config = dict(
    arch='dit',
    slots_per_expert=1,
    shared_expert=False,
    layers=8,
    width=128,
    beta2=0.95,
    steps=10300,
)
Rows from block 5 of a small class-conditioned image diffusion model, named by matrix and row number. Rows with one number within an expert belong to one neuron, the router's apart. Each number is 500 + 40 x the weight over its row's rms, rounded and kept within 0 to 999. All counts start at 0. Numbers have three digits each.
After each expert's rows are labels from the 100 images, of 14848 (inputs lightly noised), where the router gives the expert most weight on average: "strongest on" is what is common among them. Only what is clearly more common there than usual is listed. The data: drawings of small networks of dots and links. In brackets: how many of the 100.
# router: slot weights (model.blocks.5.mlp.router.weight, 16x128), inputs 0-63
# up: expert up (model.blocks.5.mlp.up, 16x32x128), inputs 0-63
# down: expert down (model.blocks.5.mlp.down, 16x128x32, transposed), outputs 0-63

# expert 4
router.4:526460409488500524486518498573503558510505554535543483555503469501483438493513519543457476524573505539524522521580490488513464543488552442457519561490472514531546516412485504579500501521471493
up.0:497536505476479495538500508447541419548534507516499472498523554503543559505500482507488566540448474474419496522467494503493509514543526504507531501577620521495484505520474529546540507462458445
down.0:532473515528495549539434523438474500537573465499529497470507542521566475477484474485489462457481531496570500559432499481485435539477503461504470507508470550422486451524478566471494506488455470
up.1:449484477478512590490537535555543432569443511543515534516522601483463533492475514522486510455478436462437476522432468538560442470502488493501488481484543492465492455479476497497561479522468495
down.1:524452464522541551496437449500508492514556470490526513482475557540525543533542479521571530464528493503578499551573536520520593498558514394529435528525465450461484418442502489531526503460514476
up.2:468519504534484557475506556510527508516499530522490540530500525525460493516544513457500492383428425473403492547540512504535513488546488451476534505573489594533523464495522483525554525534475470
down.2:517507439461531426485533469440517575531484542452445489484549508470480557495532512541527554502498521503458493525567503509526495451464529496542509490592514560537462512532557372502518430540461499
up.3:498481497468480507493542501471581371482516507517480491505473502541546521478508475488468518503506522495417506544459511501483528487476431564563518480474632468467436506516472462488532489482511483
down.3:474461494552534534502447479484416486475543501504497444494537570492497521446540411461543445467483527514648472532477538518562489520499455461455457532521448516495554461455512449519497518521485484
up.4:497453483477530448544502493481536496531444483503511459452543485442479435511444477550502498509456452428545471501511523477515525549422522543541476502539399454485494487511526570501600503550530496
down.4:474423467571500496575557504548470506546446565457521476561529469541460536492565511444455521461528524549494542502449528470448486509512518487478501471445609504478471441477512404483523464451478505
strongest on: five dots (37); pink dots (31)

# expert 0
router.0:483464412540535553504614492515515534504538548478592441582528483519516548450528502541466456523568488512538545533556527448513495551497466452480516444513499414486559518390472467548450518507522502
up.0:512426511441515508498481478485559479486524555561494487440477488520486403614565495518544531400421484504469496528465531543514450511494510395520521520497482542473457514501513539535614512501498524
down.0:547456505496561482503529522480519483487463456491513552475516509466549528419501486446516422516458470487554460533475466532485481492469528462444506477488478499429508525524544565471595498484470474
up.1:504510465544497534486538542490470526549469499436509452525427534523587587419531444513496439508489543551457560524558441448498513492487485511449486528474538552472500499510533486474506521478487492
down.1:534468516515494523528501503429515520526520530582525528494522565535551547505477470510466465543524508467484499630511534474559466443496564441550471576497556564514438479510541501513506461517423516
up.2:479514555419494580470553520492459484526525509459505497523590426468454442529427394494490536561494530503476539477482482425434526521462467399519540465597515538500527542455515509534471529482489504
down.2:447556546568497542523473426492521480525577595525439488528520532528473528549475475439434474523536527461510502470456464566472543565472543407479514531542497542511469467563472462564482491491533456
up.3:506449500519478414527512475508512519437514473572486521497533472472453498546569441499504501507518515451501442404470518547521538470494443510470528541491524460533456433502488518486593474533510516
down.3:513484514447502434495459472512534500505477554467436485541481410457500443497523527448525565505477448513474515427498457517544464464569464493501464458494493483472539517544498547384533444486530523
up.4:520506460535511518475467460513597488499504550549489515463527504527515373565471464516476564456484458513416536522441523529443471457477512482569535463545466565514510468540502455506557473528484488
down.4:543518513434500508513509518505409542434447486377491486474448456531529567520413417522500453497466478536518522516547534547576554500538502452450535489452486526424494483419505450532523539534527521
strongest on: five dots (73); chain (45)

# expert 11
router.11:499483549488431472531439514522501469530553402506496521460499514470495505467487506442628471525460537496576453489505507472492543510431528486504504521507473583472491460550551450506524503466445515
up.0:521470467528536502484545511522575516601537536558467447502518500454483463486466540491472490504500539500488484496476502484511479473461484509499568511479470537444510519524547425426456410532547521
down.0:474462487453507480464452419448487516535519517465455457512458505470541463548473542482477583486514549546526532523411479526481514459448488533513528544464493508483467508470458383565449516575502490
up.1:518527491461540452510507548507428488483523497508393509506499540467482476577448492497483512478495553491538420529514500477458510479502495451538473510490504484520463465523511550457479518478571537
down.1:526439488510502493433495490545519450457594540544391494543451486489499488487526552497537543511549560543468515504451506545513486497538526482471463419523481482504471552492545503528470460536533414
up.2:530519493479528469507567471468559568567505548508516465483504503484496492459537439523469457531528443456543495445407521457560515476538469559539441490603548521438437542440476553492550447460497547
down.2:510451490462434459514477539487404541559513525506521511544572520521477524570570425456576477433484507449475517481538428437513476495623476596504475454588512576451486506525539469485528508505482478
up.3:529479529469492479457461542492474491513484557513507408509510534535472471497537479500491493486493528477555513407518507560566509487469478407539554455576494511509487452501468512517527486536505467
down.3:509479466514462438476519461561466493519477428496467513513439525522441482446509553505558532394486508487451485446565517515512498507558466399408530515536488542512501481515458522415498499514457476
up.4:518506448438491562547466485526522463448410551475548502502548427451450512440476458547531438451473499521496487443505534533459570496481475499508469495557520561475501491540486522547571543491497588
down.4:488555516516499554579521495509376436515422532527541497506547518542498481527564454490433545521492458544465482513507510391523537536534482466508458465484508539543482555479514486405514477465474430
strongest on: nine dots (94); blue dots (30)

# expert 12
router.12:481500496464468489512509528523490455468393529524505484456492439505517516463499507556533513517539442489523446426531469466583553507585526482433459487497488543514477502366539456488480493548396503
up.0:471562530477422494480509489466536466537494493501502521465501519408557497516479483524493457528519483499525548512571572439497513502497478518510452465532511483510508589480489484476520476351501431
down.0:438601515493486563494493547550470499492447594517539501511486458459450572499483432472463496579568504427485489489445537500496540421470501487483456531441495504521544508533503461494521488504535428
up.1:420542451495459548475485494518460537470524517417485496536428513447469547475523508521525529552466564471422512508448485470509531547526449442486543560494541515550438504526505513504498569428509482
down.1:482485562497574490491399504470547466533438499526486517490482473525497488531482546515537466523510517464477510554446503469429474491494521492535491522501546537510498502561513553563495562456501547
up.2:497546423499481464523395560464477523471507525397553473494480448534463515477542466554496469544463520521480502480438519485533490536551482521449478497538496478479486531535552517484538539367578494
down.2:486461553430515512513493480477541454479446536513521486464505455481473507520479514468565468521461539538518560540565554467461455538488488489553490536503506536459429496493586571514489535522518610
up.3:487482458517482500563530459459492515482469502471547456472522537495565489463495484498557502559498551497462542516498519476476499480471494507471403513527503446461422514478485513491503503402572430
down.3:529471437456592550479438509466569520480539456488563559511581491467482504513537482569573534448540561497494493513509434500536473520464430443478451523549519556483571515494486439442504521531476517
up.4:499547490428500557528458545442539492500527491536526467482486575542533467530483448503468467438484494470516593588497460527465508546503491546470560549500463518486494519568512564478569505480564419
down.4:541574442532511502494501503458476465449547475489598518504545484580483556530397508542495472516447552577522472533531470546463516525491490524482543527441542532491523485430494498526485514541487582
strongest on: complete (97); laid out on a circle (77); six dots (52)

# expert 6
router.6:473539557420476505465413489534481466502517435451492529491492425515519491486478437442499508525471541480513543408536487498476486566458541456479527545477512526497460479507569529496477489508479444
up.0:544487559427436478525442570517435613473478493422531540484514447532437469484494475558481515490481527544531457512476394465462480467499538405553517540480497506462519490477499489507539533558502531
down.0:470506558504546505480537452419440598523469521506504493549506552465560549563533521509475476480477499499507471505499448541495472436514491446477442480506496583445543503504514519533561543515533511
up.1:496472501532522543474561538512483483560498489610474449485539532504489486462539604549488497528590514518477490459505463493478507489493515602453495442484513524403582494519525530500540484497474463
down.1:444458542543556494508584552521490417515528515431521418494539506523568520500534492445428471474460547514530482563434475453566517556517517514517491453439482510488512508545570462474516500432434529
up.2:534488512521482494589443495491482587472463524499459489469592478459501431512521486495491493486492528505521432516583588540461509472470410543573531512552558491570523533480532521485504492381491542
down.2:461513463477520528487541502532488453422506504515478528458511481534481473449530475458535455563525544471446479507511620525504549475467505530463493434463532405575439424599496535431558501492502555
up.3:433506575554459507481531573511544446458540493465523547494464529495485481478450503546485525550514490537408542506512423479472481544516539481557485546469526525513459531515488461528445556526521615
down.3:517471573460477472422454480447482473508479582466508460479556500551509507554456512461532525502542450546500506469463436519522514460617483522476473538519482514529537542537507499507467426536490504
up.4:499500461465461551512509563504426526474457529454543574467464530524532516486440476502474505473494514436445494525484519552467469486567492533474513557471521475504541510542477458524446458450494491
down.4:496504398492455476468485519558558497515427488496459446526485533530540541526461497424568499467494504519515513489576538564508481527516515460576483478527519495522510561555461473527479469518420493
strongest on: nine dots (89); blue dots (28)

# expert 2
router.2:552456429470508539520485444469547509489514539528534508510474482521465512442526554500476483525583454452496533513536486547537566537548504530557512486460490470481492488450481441490528490521563568
up.12:535504496451522492490570651487458507458519497493481463514491484549529503499497437499482448493425579506490509533485495488434507479443529415482515489527562533485518560520501534568463511539522492
down.12:462508422495533558504505478520519496436493454492460486509509515529517479417491445532569397481510500619494503513471493544552483505536533407489486502549493517512460493463405557454481499505570482
up.13:515535529526475520505545465493507557567512532526535539545515551517484441513452509495511566554486524466514512497489482378578483469461539531427537448544402534519569495463532507424503530467485477
down.13:482500480538536522536554483471521528499464539410557442454552553471532536527427546520457469510493493442556536489458517520564478503562516509549535497535520553480486459528445509559575485573532483
up.14:531496561468522475458502527472478445481551514477563544458490470475533557522523506487499466490524614503469458517544487619415474460590503457510559595473570467532464463517479433520535496531509569
down.14:502502620563465439450494456490491531483453462572580550533497517537524461503559489495531463551507542409444499384524468471512576453454511497513449509450511498545538482552564551494498535501481519
up.15:484418535504532476527537460499466547547513528488527465483490533525537431565450411460466504485439518482541520456489521410479468461465493521398468567573424490567536510494487546531490483578502525
down.15:485445554492452551552545553466555537460487515488509493489515447510491556440444381478520467456478523519501463467528505473528567560538484492595517451504570423569484454457527499521524485470550506
up.16:493427537543506479565482594473520442542489524575484507485464447493476510497560567451513508479513504502447541516551507502461533441511504484550439535410507496437405493500486455558465495529479464
down.16:475496496449527476498458423530508485495444523498529517509486458483541520491550537477422476519479538445498498500523510533534550475503552524421465496432470530433596481534587437531451548497387525
strongest on: five dots (44); chain (37)

# expert 3
router.3:504493462491486554559515467405490478420496566541549519560489469542484593473493522513457530494560482512518495479581467513491579532594491525488505514443470493535510485441518458473488472478536530
up.0:536501473508505494537461502492514470421457539504500498482491415522502508491513565469484502544521576506539488538478512407583527507518647557553511516466543531495524496489526449496419475542494526
down.0:573480460484448479574487478504491446448486545484500506461489463495501536487558511552438495481535554459488468520542489420466568517472584504471481570496467480484459531503509483503414509508421585
up.1:488460556545508515489413417455447543527475501472522478508480487508514442496511529532517519473490460533497506488475449494466513530485429413497469546504507528533552529483502529532525452498481449
down.1:540443607513494474438549576477530461503456526511506524514512532518574520505480484454433438435426447480510489528530468522505450493494450541464522546490493574551532589475562579462503469486554505
up.2:443452499529516526494540523504514539465466488525525507545460513545503522520500518483485446466474462468450509543571502572510478505525465489413469500495486498546498519504486511487543478586475478
down.2:479475506516481555487457583496541555435463512507548496494576525478486434591533575457575599498425440532576486557558530490491523480515503571557516480501569443519490508444507492509484476439467512
up.3:491474512466555483495550480524422578512577451441511530475546507500422536525473507507465459422488518534553516497517491526507436556459525419477463375571399484515522494494475466562587528499467504
down.3:489468522564504551515502510507504520425562454526536441543572471453425494470462468502496522448446515528513504576554492446497475541518589469563488584606533518487511496508544511452549499440538506
up.4:527461447418567491483535455495511529458477561543531478506566527483542516517490449512497508460491522459495479507505543467474503512477505571464566491566498479442516444468464522570486477520468474
down.4:517483451589522477481557575448491512441494464461526507517476449553532434469457409473511478508522483477494512547484481427532522491526510552481551488540483405485520468523506441480441591509478513
strongest on: five dots (63); white dots (34)

# expert 10
router.10:530490461508519500502497476543502523443565618536489496461522501504579550479551547413441484500538441526525563534433466511539535473548567529493560570497504545490490491500557498600504528541585541
up.0:527498532534512561495423441477496496521494512519498490466502466463508471463384505499515537480493512505396506470524451532479520494492501456478523450535545572473503540579495492550549457453489493
down.0:534487559459480589526580583493506466450488526543489570523455545514528497499448454487410468493479431498461396485501487508479473444436499470545473515533529516506537466467483543427449504541527459
up.1:551414503441537549477459497528534527472541529429431515426492501494522585460527557502506457485532445552483488511497527457472471507487518445540461478579552499485500490530495455541518496564539558
down.1:591404496533563532475518483520493502448529464497479491519497476510526457508549500501449534487597428519484528459515485498473523490510504507500502489504473551550441510505475470430474511506516522
up.2:449434493535424493543468559421522445474521486527479523530501466529476497607419453540475528518501500468526502529500519543474509534545385541392457549467445442557482493485550558466498541487508459
down.2:461447498484591472584516486486534497430536472485480532491522449515542495385515452496398456470478486435494472550545508498479459510475443529547466464499583485518427499468545528448492440484527486
up.3:408516489559482507458530465450493497518514497550522532585530499603435481560538447485489529531492492461501491462534510554488532545508419517491499503491467496552487478445511530405541470490507549
down.3:477537489504547496513460479479470458460492480495526500496493555495449532422552454534471522459553527458466540442474487475551573577476530500474502551466484517480464501514467456513475567531435417
up.4:412473542427498489515476529515472465537498535543524480471428499565451466500445438480482528539487543516561500464518587536472474470524495454500500432536495409464502492449518579453519511521486439
down.4:449496490554473496504513421530552481490541490452546547494514513434478487500451450474466531478535518478484551495535532552522469492456575477523529542537463477464523535530512501439506541402527542
strongest on: five dots (56); grey dots (55)

# expert 15
router.15:546479412527431525489543522430507503424564559544555514547487502552572457488526510489424456548548477546509564575443480490564512529495446535533490585505479509489534545425473521547485544545568509
up.12:492532518504560535482529497492510509454443480551518463523550532497481521450459530505502367485545524502458571484504605522516510544479512517481536462458475501510474450437476530457441491559540440
down.12:499523538525574566481474530492550464508454536431496541452506507523507410514456513521499577468516506480529542479460534543546527520517573478483446517454569541498507542570524522558452443501545541
up.13:425487512497530480537489512560472512542522532549477504496466490539500521525523481498466554384456526511529551456554569585486472487505582444432575521526564522477477451475477508492469515541503495
down.13:481488473514490502504469441501484483525576492439517496493465517456496510430513448534445507506504577520454520473523514606571518492463531449463564503529450508471451481511528451513474499519486503
up.14:514462517494465463468519533446559472476481488481535501495486511476561465509556501529486469572497506458466479512460564523520486539482401533487442622497456511499545503474469469491512500524525462
down.14:495414531558530497526480468503519518535534580528501491522525516420505494547506512483466532477460430505488442528486540558458468489475421500517550377512548542535458544589557470523520558424523505
up.15:455520476569483482501540516500453451587498499528446523554583484477485530506581458493477531511491465511450497511546381466531495516496622506519483434471612485456409521524546497447470460442525509
down.15:536500516373513505522423439521501424546453514426457432474486473494508521470580462488483499478512483491485566467481432473480513512566527496504520517474422561466552548462585503582497545569500532
up.16:502585448465427459480443493457636455501549485486509519547518443479530502509519548520497538547527461506484449534505527509498535518568416489477533480492502460478542492544512460454438565501497518
down.16:426554460472471460559570489476410459560587525512535515479519517527531486499503537536435502517504473525555535568506574497485481500456458479551471501517510447435545444430505423558485458501511420
strongest on: five dots (51); grey dots (43)

# expert 13
router.13:479519518570559505444507528485458507589494480517491453527514527534533418498516475447544500463473436567540516464510509427522391538475538483433538530526477505497528561454438528538483402496499483
up.0:455513508494495407432508535474529510502482488486451517470501471533501479504475459460491495464420515500450475541496489459441448465559444493373506414565460483471500482558498502544503472510513439
down.0:512529539453443506459510475502497543499520538482416441536538511501486544501534492559485484472491478513470404481428485500581487473468493506536557585551520523462478479455504457496514557557503577
up.1:415475520497495579544440446500505445450461533596455458515442469483489516482575513511460482512498506512554510444524432533528546521498462521535506394483478542504397512466515504413496513582512568
down.1:517502492472544536542478479472578535477461442442467555515495506506569491437581543480457478490456483521500551494506447548484556521533455501507468590492527529442557539563545500587417500444516429
up.2:513524420493494534473519547574470515507471503485430532507509445556468487566527465498518527480432530527429561522495487568528491397553539422445501476564537526485524481513491490550534518501500488
down.2:491507513540497513503492459556510516537461570587450482525466479530508556526585546461590540481415466502497519532484507530505430555551538465531497543567480467446376495530434498480519524535518502
up.3:515434524495484588563464522466511481393528500538494410488535473528460538434511480528486464518492498525507457485503479448509532524504452503488476497489519513529485507430522453419415543451447550
down.3:501527513528496509506539543445456431501498470545528526491464509564539419515508516483506467466450482429554475498524534498487469532461532538467518527437514540512518503579525422434475482462594491
up.4:544499476488472520487516465495507556526537503508505527532514523558484505475494475472504502482547538490536501503516508590467501477534453472526481508449455493532582563439508506557566467478480519
down.4:481533423488529510487496510467482538465483485518487440503525537458418520481560443401476514520567597463452555515465478447543502470527509486615484537483544489555516497464542519497470482504498519
strongest on: complete (100); nine dots (67)

# expert 1
router.1:480481460485525547509519550563428475562525587578499568468536506560466515486498549484447523466551512499498570560481558515519497560502584455460518549523500470476506477470486515587505501482517517
up.0:482481501474556489426481482595558502566504500481514506479491572546470525482459507492526514416517493536498480500456511578471519412530570476497503497607500446526493513458469473519542533511520485
down.0:497442431502468496404497554491484533540480522537556444518456510498517512576460586449430575490481495550464499492521541553529415439507455542532526495485456535563474477538585487432490531563507470
up.1:556508530460494519487514482411562561402446531528545491528488451504560462523462463484487453551475529523473451523458441498566492519506460541495466489493484572512527530486496497453527485502470546
down.1:519470486593481516503495461471502513498474524493553528516481553524522518447446431532523519437511543465549439469506454493498582508517528489497467517482462551513485476518510485548421585482460447
up.2:440452526504498478453451509537484415555453495482500474404537467486418550492526575471532505490495460492486544485501521463506522488479599507463580524531507485531441449471529457460483506513518499
down.2:478516521475522496485561495475584476548485523517434598534496461468446456527560552558495545484489470521464520441465488563506491454460535550494529466504526489604590530527448462528465456494490497
up.3:455568495558571460405527535483470478521480483468468492515504506526493545452562497511489450457476488523491469499476501527517486479467540500468540601590499428461515437503481537533549512484494478
down.3:487576546507512481420487457432486518503530507536471414508506518511486479537547512494495516557422448546497430539574515492473558431513521537495496442519478438455506481506556582506568538444542491
up.4:479457469487459509473540515536497470583521514500528490509547533498400497555465565475540514423499523443449505485503524536522511444497570445430577444473508438541529482542507466507559488525510535
down.4:483519498499496465477473478507514538448493504512502488506510450512466479479520583447439580437497492501491499514426569537524507461517532497516539514490513498515478587400547489533600463456462475
strongest on: five dots (46)

# expert 8
router.8:515466418503543521495587495541480542529550508535531465575452499551518452471560458473469514471567434483519540570543515451497468513473474489462501537526494478519592533423488480527463538532519527
up.0:475478484506511461524532521483505517472489546436516491523517524508482419577492515525513396507411517450480519496350508463490475511434602478462514481576416467529504453463508499519542524479474494
down.0:447520465464496489495507534491494500543549474557582488553450499547435541495448537495497538454513512519514478529491440523543428515542529507561507565471493523510497483545510478489553390608530507
up.1:492551474529452507544519414500539493525500517532476498530509473552513572449589529521482602470550418540443490485567456521577513540543441529505519436497542502464488459514518511454524513574506509
down.1:557569474538482490455438529531489527512463482475498500456452487521480463560599521482472448462508391509486502560499532466445423457465471506424492470540498503467551468529544478503462483534478524
up.2:585437469481560542420487531480517538455552474489553510495521520537506446541502501487508477542399561486454523512497511420433497531481541565470442513484479477455472559538509582517437461487541493
down.2:549484490500524507443531515501505450516478451507531443493489494460510518459474504578526491519476545513557476509473479463572556518554510539453535479536506516506527554461459577569546627513475482
up.3:529494504506445531485455460496539496515517491517492487503541441447466604420482540509466525574584484538481491489569510520501539567507443568525507502477573501482490456515493458469481528534557525
down.3:486524539528492533522497475487413458502544577422438513464506457473499508487523486511473572509564465583553521486478489497509525501513498533451493444439427488441531437498494427476448493530558539
up.4:518460494445463600500541522551484548482455497442540441540483554489491525535514441518531510489422538484550548543426504424421504560486454397376540533553471519500542495463472524537477500528461474
down.4:475485537519528510477560523538491542463429493572469499517543570461475454538442445485534483530490526555484476572524535543463448521456459438582536500475549538533436522512480525565577464489515448
strongest on: five dots (70); chain (33)

# expert 9
router.9:499564479455426509435396512535458452470461454443524586482500466470546538476539486541547492488544467571512458410480475478513467502583521461436459473518519502552460466470462455501487437544373472
up.0:484484571490497503504485530470552489484542457539501468482472437488437443525443454447509532517436445542546480499533427555516530492529522490510487549497513485490489497519448515509525515646508560
down.0:479534511504479398502500473481495458418539492434437452466511511507558483521494444510458446509450483493495469548462504512511448475541455443539518410413477596454459461493553487569469491537545461
up.1:503502500506475517517477502526558430450504546525468516492512490466513502492534472464457515564430510566471545465507502533453520492522443493448543495463517521480438547491550437547493583426512531
down.1:533523528470502494572510480531508513455553565492516492490576543489466562586557474523495553478506490540425508567473563457509528479468523419527529555570475474523476523450520434518427505468513479
up.2:465416542490514516521532452489469509575534530480577415507501509544487466462464520582454465467503528389483475528473442476553454474474548497558463514514497516511510452477536505502569511519511519
down.2:527459475467545472559388493442506515558568510469598543530530468486499510513510571478550544505528491507519516527461505504446504568499563532485509508543419475474465493533365491518554481497496527
up.3:516482516482512590541494475497541540547461502539536505489567507498546489510464448432458490533430506499475475522534649566486529541499450526491487557439502557535511483466526459519542464403508530
down.3:488535509481502503572465466486522528576489557496527471515506543583433518528560502501481569529476520454452501517448583493444510506474506435497496537520471492580410538521526396485460435431470529
up.4:560457482524527564534578518544502463577489516548529439583505553578585464494504509582475450529494488419547529529554533560477538486548559549461490434488465524494505473466538487555480499484480560
down.4:531453448491564500450515512541549446523453546443518544479481600461513564428477532480588569482481475430465514477553495530418483485462513484504483525576462547468513546537505501462479495514370504
strongest on: complete (100); nine dots (76)

# expert 14
router.14:521528392441514507409513511535499541480463553481541533543484474549554505446610491435497498490597425512497533454506499498533512512571500491460504495502511491542487511359483485500466488556481503
up.12:526554530533499539458446497514556527520473533484541470458493414473495413513505427498460519538395365488419519489456502525510484460557465513449486497510514554524478475535529599504517497451550446
down.12:520580583504459562508513469469475525540530572540496538507508528524537547480537516564444485501432426489528537520495508509545396515561430500520535474467487530514491456487466540441554476487569569
up.13:543482516439421457562488523478455532490492523442573493498500481501445474491479559577506490510529453517469465459453455440500495546516468461517513477525479537528524522418497533528453556555479485
down.13:485501534458551562602434421435537502466529508510496499514441487549487476475473532467465565478529446474551447472497500437427513546486458428529542576513532552484433480599548497467499430451560583
up.14:531532510500451540533463487458487463547496474471517460484587496479476448473454556522490503548518480522508493481530489506483525546417535514488520479547503520511538518425477546507418529498468469
down.14:522534518530538475543503497420476556497495561448504422559484459527475472557478541468470543451475488526578513535497451582480416520526526511516494517479559536453476511648544489524404448436524530
up.15:545514413439446546579435507539482472448494491472608495514510465480563471467540462526521474559498498492541498492561482482443527510509526416516474509484498533503538537507514455530437501485537500
down.15:525515429510539447511431493513533501484460463463574571538512536512569502466521516527573524488514504448466409569452485497496502486504485435456433542554497538450540511546585455500493548542578520
up.16:531454536473455580481521528510488510505525486558548523495415472543556545463479436419510460471564552555539516545452563529464493446469532420450462532502446481497477504545445551547574471490556524
down.16:476526486483444512529479486441526491506506533439450441508525481476571470459547484565501438491516567455488519601480537426512441474477528445519491495466491521578508498477530489490449530524541524
strongest on: laid out on a circle (97); five dots (49); complete (38); kind: wheel (26)

# expert 5
router.5:485467520447477492571465511505486464528543351481483495436479489485455488481479474474621463583475540432513472429513496506516539490442505478492514551499498531492496466558594503481513582440468477
up.12:481468513504533478452456446516514498513547489545476495458517522493469483547459486486493462443483432506528452491481531463458486489505452372461536528496514481474615430479530476493552455518444444
down.12:492542561554511559443540481525491506492581556439477549525471507535506467503501490583430508448551437459512479444535508488505508475433497476508535446482472485505498435584470511531516494482540558
up.13:418545485475513579530451442488451429435478497471528513551454440495453547471462522486504472524540469534443490399568458495497569397561476551474484485523484535475423485505468528449459518432584510
down.13:524516421495528552497554562523493399426509527510462564535482499541454454500554448461521486509559499482468528515506449451519457515476507522480479508454501558513535605467452495522423457473537472
up.14:521513579528493449468564519522532429590542563439477530404492517490545472519527505485473557536450512503496511491535523441532529597484515469526521515567493486523565503510463536443518479493485545
down.14:461425486484487533485471431487406504557589512529552505562476501524536539583517527517475497488485491538517481502510526504569446437509536470462512525521481529473428429458536480528564496517455498
up.15:566552509458489456520515471497384456508511497515455480465447472520496492500451530497513444531517588515565471409471467474489521508475466491478540498534480438505519483523456516497519506498551446
down.15:534527500504514436552497515510537477430555564525454496525519505475426556422505472482478509530523541535418377507533513460563531581515438485562528505500471469565437431470502492450534493537493548
up.16:499562530502476484478468519450500525498429550496535477485460492482490489497507534487528609529461489459566488419509556502506515559589426510434498511511468551437431488473490447439514458516545512
down.16:478501470491564444452535493501499560455416465483510583458481486522475447505432476584549446516488497498488492388512509489443486507460514610565492512559526466447542545457479463557554503505514417
strongest on: nine dots (90); red dots (32); black dots (30)

# expert 7
router.7:486516519466489474473424520495495467536562397466460534483508469480468491459456495454588489539500582516534526440499530467465447490448513466447494506506534523492498533606491477491507460453490451
up.0:500454557489400514542465465575453518464520514542516511539448446528514491431505418500505495518491487502469548529506499494519448516528480503555450435441511485475516542473444552501478514463481568
down.0:450497481552530486447513511536526523501529530467547516453504506544447485538522480446591529501462442459489545400466523510505522453473469519463468560447436515440444458504413493508469508486534511
up.1:526538504479535535518530448548481473453543548591527460483438509555578487507475444477431494455533573483502538526470515558505516467501516441525576485452480513518512427471417569570481525508523506
down.1:474486479546478470492531512512526457468493423455517525486511529466506486514504537413547464495432609469534504484446579585471494496442527416473597501494500499502378465577484568522478476497511512
up.2:465469478485455541534479499486526523463472530463529511510496501454510499485546428503467442488549507453398537521467484453484461435499471551476498472548525544465520515466514421448557548488482512
down.2:502498489464524447520470464489463510461463486490491485527572579542534521513565485497530508541531466460530552565589485451406443505520427514475517488532454482415518502490539455493456470533478451
up.3:537467485468483504511531461502497482505459565480483542556520482473474475509527438495481541478497534538478553444526504598560529472514457473540515499439493486517529535493476453437411513497533453
down.3:543574477404534463460474436471477488521545527413494469470460502483529520498485497555574423472478476470517496517576498486484493478557428525453522480537433449500527574545499473481514476602552556
up.4:547417490427547522436494475525519523507527617427521526516484495587541506496574488461448495501530491488494528487517506540541467492519525551539501500501497444536520448467401537457458505495632554
down.4:549451490461537511403528495540562486459444511509463501452504545552529513531558522538642606443461447503489474477528530558466506525488490567479530509476476494500468525480423561479465488529565511
strongest on: nine dots (95); white dots (27)